Weights of a small segmentation model: 5.5 epochs.
Rows from block 7 of the decoder of a small segmentation model, named by matrix and row number. Each number is 128 + 24 x the weight over its row's rms, rounded and kept within 0 to 255. All counts start at 0. Numbers have three digits each.
Before each channel's rows are labels from the 100 images, of 14976, where the channel reaches its highest value: "strongest on" is what is common among them. Only what is clearly more common there than usual is listed. The data: single toy objects rendered from many sides on busy backdrops.
# conv: 3x3 conv (decoder.decb.1.1.conv.weight, 48x48x3x3, each kernel summed), inputs 0-47

strongest on: lamp
conv.43:129100153161132143122136137116134069123113113140113128153126109126194148118124096099163074119161105165133124121105143137141072100139125136125137

strongest on: ladder; trophy
conv.8:110091117154102138101135123068176167142110104156116122144124114115091157162124120094146119123125141122110105092089121104104152130123091112112098

strongest on: car; mushroom
conv.11:158119116113098148117076164108121109102094154111141096146128127122106113164152125095149129130160129086139150151099096120089135179133149105109116

strongest on: airplane; from above
conv.3:150122158127189071101148156073154158146119138143117120096134136087103139135093096113140124090125141114146141137125121149112125118115123132085144

strongest on: dumbbell
conv.2:129107136092129147146105108083072107157124123137073095132140124089132117116143150100112115122175133137157147130150145097114120089132088147145147

strongest on: car; mushroom
conv.44:140135141100151135163119107113130132120092123162109099102110166174104129115106125088135176117150125155145127084091078142133156132132107125110162

strongest on: hammer; tree
conv.20:142177144163173116127154144137134159074167094115145108127111125098173129128147145148181116115146118128159091124125124127154094141128126140127102

strongest on: boat
conv.29:156153091132076143113089143128080115094146106161164140112109127145126124130114113146119108132159136119160139096139073100132116119078128157120136